{
  "model": "segmentation model",
  "dataset": "rendered made-up planets",
  "train_examples": 97500,
  "image_size": 48,
  "crop_scale_min": 1,
  "horizontal_flip": false,
  "translate": 0.06,
  "num_classes": 4,
  "arch": "unet",
  "norm": "batchnorm",
  "hidden_act": "elu",
  "pixel_unshuffle": 2,
  "widths": [64, 128, 256],
  "blocks_per_level": 3,
  "block": "sep",
  "attention": true,
  "upsampling": "pixel_shuffle",
  "label_smoothing": 0.05,
  "init": "kaiming_normal",
  "residual_init": "none",
  "optimizer": "muon",
  "muon_scale": "match_rms_adamw",
  "learning_rate": 0.005,
  "momentum": 0.95,
  "nesterov": true,
  "orthogonalizer": "newton_schulz_5",
  "adamw_lr_other_params": 0.0011,
  "max_grad_norm": 1.0,
  "max_steps": 15400,
  "batch_size": 128,
  "epochs": 20.2,
  "lr_schedule": "wsd",
  "decay_fraction": 0.4,
  "final_lr_fraction": 0,
  "warmup_steps": 460,
  "weight_decay": 0.02,
  "adamw_weight_decay_other_params": 0
}
Rows from block 14 of a small segmentation model, named by matrix and row number. Rows with one number belong to one channel. Each number is 128 + 32 x the weight over its row's rms, rounded and kept within 0 to 255. All counts start at 0.
After each channel's rows are labels from the 100 images, of 14976, where the channel reaches its highest value: "lies over" is the class under the peak; "colour at peak" is the nearest of a few named colours to the mean colour under the peak. Only what is clearly more common there than usual is listed. The data: rendered made-up planets. In brackets: how many of the 100, against the usual share in percent.
# convs1: first pointwise conv (model.decb.1.0.convs.1.weight, 64x128x1x1), inputs 0-127
# convs3: second pointwise conv (model.decb.1.0.convs.3.weight, 64x64x1x1, transposed), outputs 0-63

convs1.18 [136 130  47 200  66  65 186 124  46 140 164 115 154  33 167 166 153 131  92 162 149 150 112  98 100 141 118 121 140 118 142 150 152  63 112 212  48  70 122 114 100  74 106  90 153 237  75 179 134 141 157  83 150 139 119 142  75 154  77 152 111  99  32 115 139 111 138 130 127 122 120 150 117 123 144 120 153 133 126 112 124 122 129 101 141 125 145 107 132 130 135 126 124 114 122 159 144 125 148 110 137 132 108 141 127 133 122 103 153 124 144 114 124 139 122 153 125 123 133 153 134 120 167 144 156 113 136 127]
convs3.18 [110  82 153  85  61 129 159 116 121 160 135 153 110 112  79 126  99 167 127  79  96  76 202 116 107 108 126 110 155 120 180  73 159 131  70 148 143 169 102  84 146  92  92 150 122 143 134  88 163  82 106 149 105 135  77 117  85 133 136 129 113 155 121  67]
lies over: planet (56 vs 23.5)
colour at peak: brown (30 vs 6.9); grey (25 vs 7.3)

convs1.13 [174 157  80 174 161 134 143 109 172 118 141 141  88  68  60 106 190 127  13  70 127 118  95 127  65 157 110 147 108 167  75 122  80 108 165  40 123 100 161 111 187  89 142 190 202 138  84 113 146 198 120 129 166  51 116 180  96 103 119  68 137 179 119  80 125 112 119 126 165  97 163 138 124 116 138 166 125 141  91 137 110 110 116  98 138 118 120 130 141 132 139 144 105 112 137 100 141 110 124 127 107 151 142 150 127 116 128  93 113  99 124 130 163 121 138 155 102  97 130 127 113 129 125 140 151 132 133 125]
convs3.13 [132 134 112 116 129 134 135  95 130 115 171 144 141  66 103 186 166 100  92 132 108 148 129 172 153 160 159 127 116 159 117 126 118 116 161 110 139 150  71 107 119 185 148 170  56 151 178 101 142 138 240 139 115  92  80 156 156 160 123 129 127  67 118 130]
lies over: ring (99 vs 3.1)
colour at peak: grey (43 vs 7.3); pink (33 vs 2.2)

convs1.31 [153 123 108 147 115 131 180  96  88 124  92 143 150 131  78 134 133 120 100 116 163 120 144 126 158 128 138 105 120 123 131 111 175 126  97 106 116 135  37 145 111  83 144 101 116 133 120  63  83 130 142 137 122 152 121 135 154 137 129 123 150 100 142 132 131 122  74 117 165 104 153 105   0 179 139 113  88 191  63 108 165 122  95  76 132 118 117  99 102 179 158 123 156 111 136 122 173 196 106 145 119 112 132 123 171 174 110 126 106 119 129 171 130  85 129 100  91 114  37 100 120 135  82 143 105 160 196 133]
convs3.31 [ 91 129 171 102  99 133 158  92 163  92 181 112 134 112 129 226 103 102  96 160 161  77 116  96 135 126 167 150 147  54 150 114 161 172 160  68  71 118 148 111 171 121 132 144 118 149 160 105 119  76 144 120 143 120 110 125 138 124 203 146 140 130 137 104]
lies over: moon (69 vs 0.8)
colour at peak: grey (56 vs 7.3); pink (34 vs 2.2)

convs1.49 [142 139 156  82  72  73 133  96  65 163 170  90 123 127  72 139  76 125  95  89  99 104  81 152 213  65 112 228 124 125 159 135 122 122 109 121 145 145 173 130 117  82 174  95 160 167  77  76 144 130 162  83 129 131  81 143 210 116  96 142 117 165 123 138 163 134 158 123 128 127 123 172 141 151 136 144 112  95 137  95  49 189 139 122 116 113 120 102 118 142 135 121 126 153  97 176 131 153 126 151  49 137 121 143 156 139 136 129 143 140 140 124  81 149  96 126 155 138 109 102 131  77 143  89 119 173 102 118]
convs3.49 [ 92 125 185 133 128 128 197 131 140  95 120 131 165 104  77 140 116 135 125 139 185 123 185 165 133 158 171 143 180 145 148 118 148 175 150 196 103 137 151  59 155 121 156  90 157 130 114 156 135 148 136 141 192 129 118  88 110  96 154 168 118 145 165  56]
lies over: moon (75 vs 0.8)
colour at peak: grey (78 vs 7.3)

convs1.62 [128 155 223 144 124 102  77 128  87 134 194  93 168 140 165  86 112  62 110 153  75  93 130 170 134 160 152 103 144 116 107 142 115  83 126 104  96 112 139 114  25 108 145 194 163 126 131 236 168 115  91  99 116 137 181 148 173 138 183 137 166 141 150  96  68 136 123 106 132 144 146 107 128 142  83 106 150 167 140 144 144 127 125 165 107 122 138 148 103 113  76 172 140 155 141 150  89 109 101 145 152 127 131 130 157 156 133  94 163 171 113 131 192 149 106 103 108 107 121 131 172 152 144  89 114  94 130 141]
convs3.62 [147 128 108 136 133 126  86  98 139 132 157 112 129 146 101 193  53  89 148 134 137 110 127 122 155 119 161 114 168  91 134 127 149 204 158 113 101  76 150  90 137 127 130 185 113 156 130 102 124  98 137  32 144  81 159 175 187 164 125 140 151 144 103  81]
lies over: moon (98 vs 0.8)
colour at peak: pink (48 vs 2.2); grey (44 vs 7.3)

convs1.0 [187 128 119 209 244 153 145 163  92 111 169 121  76  70 137 140 113  83 192 209 177 179  71 125 135 114 152  63  77 157 130 105 104 153  77 123 121 118 117 133 131 155 224 106 135 139 128 114 184 203  79 131 178 124 119 171  83 157 155 154 137 138 178  76 139 130 128  83 178 151 130 130 109 171 133 154  88 119  92 133  70 124 124 147 133  79 121 127 109 121 130 136 144 126 122 137 118 113 132 119 133 131 110 136 104 115 117 149 143 141 115  98 126 117 122 128 111 163 132 139  95 134 124 106 143 141 130 135]
convs3.0 [119 126 122 114 124 132 137 186 129 142 175 127 125 146 175  74 108 155  91 102 123 171 123 108 143 201 115 169 153 161 147 118 164  92 121 169 155 150 143 182 126  59 112 154 122 112 101 154 162 168 165 189 132 119 192 160 136 164 127 156 111 179  74  87]
lies over: planet (100 vs 23.5)
colour at peak: grey (41 vs 7.3); white (30 vs 1.7)

convs1.52 [134 137 129 127 130 127 113 182  81 137  58 102 129  93  55 132 167 125 114 106 187 117 184 124 140 148 156  58 121 100 138 164 128 114 139 106 158 126  93 124 107 122 118  94 111 116 110 122 143  97 137 121 141 187  99 131  99 133 156 134 136 124 143 104 109 102 113  85 147 109 139 168 115 152 116  80 155 127 109 143 148 174 148 158 164 198 173 127  57 149  74 150 127  65 115  94 121 148 159  93 176  82 146 132 168 207 112  81 136 145  24 118 160 175 123 194 119  93 116  70 159 168 113 129 103 148 158 135]
convs3.52 [ 93 144 104  99 101 118 136  98 115 136 200  83 171 113 113 182 126 124 126 148 177  83 182 103 120 169 181 135 193  99 140  80 146 180 147 107 110 115 139 108 176 119 127 137  91 141 140  82 169  81 149  84 149 110 134 123 137  92 106 163 114 198 139  95]
lies over: moon (100 vs 0.8)
colour at peak: grey (96 vs 7.3)

convs1.53 [151 147 184 190  72  90 184  89  48 110  12 103 140 195 176 155 150 136 127 171 137  57 174 132 149  98  72 146 169 111  86 165 155  76 123 168 131 157 150 115 101 163 120 145 167 127 115 195 151 195  95 112  94 119  99 120 137  89 134  84 163  71  11 124 111 123 114 117 163 118 151 104 120 116 121 126 120 135 142 138  91 137 139  99 131 111 133 119 134 170 113 101 124 173 141 154 123 131 134 137 149 107 110 144 134 120 143 157 130 129 109 127 138 147 128 100 123 124 137 104 144 125 108  81 127 141 135 135]
convs3.53 [ 78  79  85 101 131 109 111 116 155  85 130 144  48 166 172 114 153 162 123 108 116  83 170 113 164 151 126 163  97 147 135 140 185 168 150 109 113 145 140 117 166 106 126 167 180 140 130 193 146 130 172 132  91 123  98  60  71 115 162 142 112 135  87 151]
lies over: ring (100 vs 3.1)
colour at peak: grey (66 vs 7.3); brown (30 vs 6.9)

convs1.58 [151 177 118 170  86 128 108 219 147  96 163 117 132  77 111 137 116 112 109 167  47 171 159 132 163 175 137 182 105 151 103 207 195  94 144 125 138 152  99 151 133 103 184  75 152 108 120 126 125  95 143 118 166  94  28 115 127 144 137 138 149 127 153 112 154 156 140 110 173 135 155 124 156 147 110 140 174 179 154 111 151 151 165  95 143 147 162 154 165 129 158 150 110 121 108 104  76 175 114 148 190 171 126  84 106 138 113 131 133 157  80 127 163 109 133 147 168 168 153 102 120 138 105 170 136 191 130 146]
convs3.58 [ 91 131 133 173 138 184 175 177 106 130 170 157 150 140 145  64 155 166 155  72 131 119 206 162  65 137  85 117 138 168 149 104 150  66 102 162 157 141 101 171 156 110 122 129 155 137 134  98 148 186 122 164  86 147  93 163 103 108 106 125 112 129 142 131]
lies over: planet (100 vs 23.5)
colour at peak: white (33 vs 1.7); pink (25 vs 2.2)

convs1.35 [140 141  78 165 156 100  81 202 125 116 149 109 130 140 117 127  72 111 134 107 101 147 115 153 144 102 131 114 153 159 136  63 152  99 144  96 135 121 164 107  47 125 156 138 109 109  94 140 146  94 141 142 132 148  69 120 102 133 143 118 124 138 142 140 167  66 139  74 114 128 170  85  41 124 142 128 147 138  92 133 171 135 113 140 163 164 210 153 122 217  25 108 167 154  86 107 106 165 164 126 141 100 150 166 143 192 159 113 137  95  86 160 146 167 137 115 174 101 109  91 127 155 102 145 134 107 103 125]
convs3.35 [109 155 162  91 124 112 120 127 150 115 130 127 130 117 139 223  88  86 163 159 118 159  99 139 155  89 141 174 118  99 101 102 164 127  85  67  94 112 148 153 150 144 127 118 146 100 116 129  82 113 143 113 118 126  52 132 116 188 217 120 189  99 150 117]
lies over: moon (94 vs 0.8)
colour at peak: grey (89 vs 7.3)

convs1.4 [ 62 127 133  94 101 146 193 181 136  99 135 134 161 175 129 127 175  65 158 144 156 128  89 165 169  97 190 109 154 114 119 109  80 164  57 107  78 146 110 129  65 142 151 102  21 113 101 122 128 141   8 141  91 128 103 158 129 225 109 197 218  63 148 155 118 101 124 121 153 115 178 139 135 121 139 149 143 143 119 136 110 121 119 126 147 121 121 156 142 107 145 135 129 117 138 125  99 118 149 131 178 144 155 128 106 119 128 108 135 139 130 124 131 131  96 129 122 103 159 119 113 130 109 131 145 115 119 145]
convs3.4 [154 145 154 178 140 193 180  94 131 153 128 166 134 136  97 165 138 132 157  84 159 111 121 133  91  93 150 172 169  93 123 101 137 130 124 140 139 129  78 101 121  86 122 148 110 139 169 112 123 135 185 144  70 130  62 170 119 168 124 107  21 124 102 147]
lies over: planet (100 vs 23.5)
colour at peak: white (49 vs 1.7); pink (34 vs 2.2)

convs1.17 [134 109 179  93  97 124 179 122  91 180 118 119 160 108 124 127 163 146 137 136 173 140 137 120 175 129 116 154  87 133 170 173 162 122 115 102 172 119  64 106  69 116 116 133 157 128 102 122 139 172 140 114 156 189 112 154 140 144 164 135  97 142 110 144 134 151 138  53  86 132 144  89 109 143 155 156 101 135 134 102 115 149 140 139 145  67 104 119 146  72 161 106 109  93  88  91  73  95  92 132 165 126  76  85  84 148 139 197 105 204 133  93 111 125 129 133 194 100 139  36 145  98 134  87 200 139  82 154]
convs3.17 [181 156 120 147 108 126  63 179 168  99 114 101 132  94 174 143 154 129 128 164  54  88  92 121 189 125  94 111  70 102 138 110 132  97 112  67 101 191 120 153  70 145 118 146 132  82 111 151 131 115 104 160 121 141 137  91 136 142 184 122 132 121 104 179]
lies over: moon (87 vs 0.8)
colour at peak: pink (83 vs 2.2)

convs1.32 [145  48 106 147 128  69 196 173  83 140 151  94  70 114 165  76  99 144 113 215 175 106 135 173  83 164 153 137 173 161  80 115 173  33 208 114 116 125 118 134 111  89 153 163 106  79  76  89 105  35 163  76 168 140  63  95 159 112 230 121 157 128 103  86 130 137 132 128 109 118 151 131 128 131 126 110  99 111 117 138 151 112 134 119 112 116 101  92 101 142 125 114 125 128 122 121 101 123 135 117 160 116  78 136 132 118 136 124 118 120 107 124 121 116 143 127 141 127 128 127 156 128 134 115 120 150 124 125]
convs3.32 [159 127 151 118 156  73  73 187 133 112 162 104 160 142 156 153 176  97 153 168 103 159 128 183 173 155 125 135 132 185  72 136 131 134 159 133 104  88 139 177 123 148 181 160 110 136 175 127 103 144 121  62 149 107 113 117 104 166 147 123 135  48 166 146]
lies over: ring (54 vs 3.1)
colour at peak: grey (43 vs 7.3)